config.yaml
model: "CTC audio transcriber"
dataset: "babble in 24 made-up languages, each with its own sounds, syllables and stress or tones, from a formant synthesiser"
train_examples: 39062
n_mels: 64
hop_length: 160
input: "log_mel"
spec_augment: false
win_length: 400
tokenizer: "char"
vocab_size: 55
arch: "transformer"
norm: "layernorm"
norm_position: "pre"
activation: "swiglu"
mlp_ratio: 2.67
head_dim: 32
fused_qkv: true
bias: "qkv"
qk_norm: false
parallel_block: true
dropout: 0.1
inner_norm: false
subsampling: 2
layers: 8
width: 384
positions: "learned"
init: "torch_default"
residual_init: "zero_last"
optimizer: "soap"
beta2: 0.95
lr: 0.001
beta1: 0.95
shampoo_beta: 0.95
eps: 1e-08
precondition_frequency: 25
max_precond_dim: 512
one_sided: false
adamw_lr_other_params: 0.0027
steps: 9900
batch_size: 64
epochs: 16.2
lr_schedule: "linear"
final_lr_fraction: 0.05
warmup_steps: 290
weight_decay: 0.3
adamw_weight_decay_other_params: 0.05
Rows from block 2, named by matrix and row number. Rows with one number belong to one neuron. Each number is 128 + 24 x the weight over the matrix's rms, rounded and kept within 0 to 255. All counts start at 0.
# gate: MLP gate (model.blocks.2.mlp.gate.weight, 1024x384), inputs 96-191
# fc1: MLP up (model.blocks.2.mlp.fc1.weight, 1024x384), inputs 96-191
# fc2: MLP down (model.blocks.2.mlp.fc2.weight, 384x1024, transposed), outputs 96-191
gate.335 [131 130 141 131 169 138 158  90 121 192  98 118 113 173  96 136 120 153 119 116 121 145 161 125 121 150 107  70 137 105 157 209 136 129 103 161  96 115 169  83 151  79 127 111 143 189 130 144 175 106  99 157 105  72  84 148  98 107  71 136 113  94 138 118 130 143 145 149 162 138 100 146 149 130 144 131  98 137  65 145 118 108 161 140  88 132 152 144 146 108 104 170 128 173 146 128]
fc1.335 [150 149 177 118 127  79 161 182  83 155 135 131  75 133 101 105 113 163 138 123  83 117 175 138 106 159 126 126 140 136 138 109  99 121 142 126 110  48 130 131  95 125 173 132 127 178 100 140 147  96 137 120  99 156 111 134 159  93 126  84 121 132  75 105 102 148 119 114  95 128 124 127 146 147 106 119 153 120 117 136  85 106 160 123 141 145 103 150 138 126 123 145 121  95 122 127]
fc2.335 [129 105  86 115  86 118 119 133 134 104 172 155  93  98 120 105 103 151  90 121 119  76 146 144 103 130 132 176 179 119 143 132 134 108 140 145 170 133 118 147 161 129 143 130 122 159 145 111 188 174 109 118 137 167 138 130 125 134 105  67 111 121 106 122  92 158 135 154 150  99 170 105 160 125  85 119 158 111 168 120 155 109 141 112 130 118 133 115 129 141 153 117 136 138  56 110]
gate.336 [153 108 101 125 160 134  97 135 125 145 130 119 145 117 121 129 120  81 118 109 129  97 150 165  87 106 130 138 131 128 115 134 139 113  99 121 120 133 132 128 114 162 155 132 109  94  97 134 143 114  94  99 135  99  98 131 153 117 192 143 125 125 132 161 114 134 115 109 104  98 137  97 128 122  88 138 135 117 129 157 174 115 168 159 150 120  98 161 124 125 148 148 101 143 131 116]
fc1.336 [115 141  86 142 119 135 137 181  76 130 134 162 141 123 134  93 113 110 159 123 123 151  93 121 107 152  82 146 113 149 136 128 124 153 141 108 133 144 140  92 142 124 118 127 117 156 135 132 145 129  88 141 178 141 117 126 152  94 115 107  66 140  94 123 136 122 113  87 148  94  71 127 100 153 134  83 148 127 133 128 153 175  93 113 172 121 112 154 138 144 134  75 139 133 103 171]
fc2.336 [134 121 127 125  94 123 135 155 151 100 135 138 106 128 148 147 114  97 115 148 168 122 127 123 157 162 130 141 115 143 159 110 166 182 130  69 103  99 169 145 106 102 161  90 137 128 125 130 109 155 145 120  79 125 133 138 195  90 125 136 178 127 142 174 122 161  94  90 144 110 178 164 146 136 142 119 109 130 148 141 162 105 155 141 177 146 135 129  86 110  94 126 110 187  98 105]
gate.337 [144 114  47 140 129 119  93 133 148 125 127  91 131 103 136 119 141 130 183 123  99 161 142 121 114 103  88 122 113 142 160 107 128 133 108 133 147  98 127 169 127 122 116 111 133 108 161 192 129 120 121 109 157 120 166 131 124 142  89 131 139 144 152 139 126 132  82 137 138 143 187 155 136 153 120 123 165 122 150 111 101 117  91 137 159  99 115 174 101  94 123 165 139 159 128 163]
fc1.337 [114 140 120 151 140 111 103  89 125 136  87 142 131 142 133 118 129 154 130 147 132  85 155 118 142 123 124  91 106 113 155 135 137 131 111 114 114 119 105 139 175  92 166 159 137  62 157 155  82 152 170  60 185 133 129 126 146 101 143 164 152 127 143  96 162 180  81 128 153 130 153 128 158 108 141 120 125 177 170  66 124  87 101 136 128 146  76 125  67  97 156 146 107 130 106 104]
fc2.337 [140 118  70 154 102 127 153 167 119 123 121 154 127 115 126 100 131 153 136 145 116 102 130 133 120 125 130 140 159 146 106 146 102 125  77 115 109 183  95 119 142 150 124  97 153 161  89 165  96 117 130 133 175 153 109 128 114 139 137 116  97  79 119 146 117 131 101 124 113 162  99 131  89 117 148 123 119 106 146 116  95 171 118 103 139 129 105 125 150 124 158 117 129 117 143 142]
gate.338 [ 83 138 129 144 140 103 143 152  97 141 116 135 129 126 142 146 164 116 142 104 136  99 115 130 116 127 141 125 138 134 119 115 145 108  99 168 128 164 123 107  85 178 156 106 104 154 120 155 170 105 139  97 115 173 159 153  96 147 121 117  94 161 111 126 145 161 112 154 118 162 118 151 180 148 125 181 129 116 131 146 128 121 141  94  94 127 167 129 151 122 116  99 174 139 105 117]
fc1.338 [124 101 114 135 119 136 141 167 107 153 139  88 153 132 119 119 154 145 145 146 159 116 119 104 154 137 152 121 125 156 147 154 141 135 101 196 141 111 156 106 134 171 133  95 150 152  79 121 138 141 167 119 147  85 163 160 117  94 100  93  82 150 116 121 126 117 107 166 140 157 144  98 165 157 120  77 113 169 170 145 137 107 145 119 163 129 126 141 114 114 130 127 161 141  98  98]
fc2.338 [140  85 106 130 123 104 129 112 142 142 120 175 117 113 146 117 148 164 132 163 130 148 132 146 126 106 145 131 146 136 172 142 138 154 129 129 135 176  92 122 117 121 140 142 144 127 116 120 149 185 116 129 143 122 110 135 171 102 115 134 107 143 108 141 119 180 165 129 163  93 112 171 129 112 142 151  92 118 123 135 173 170 129 115 153 145 127  76 162 154 144  97 119 162 138 130]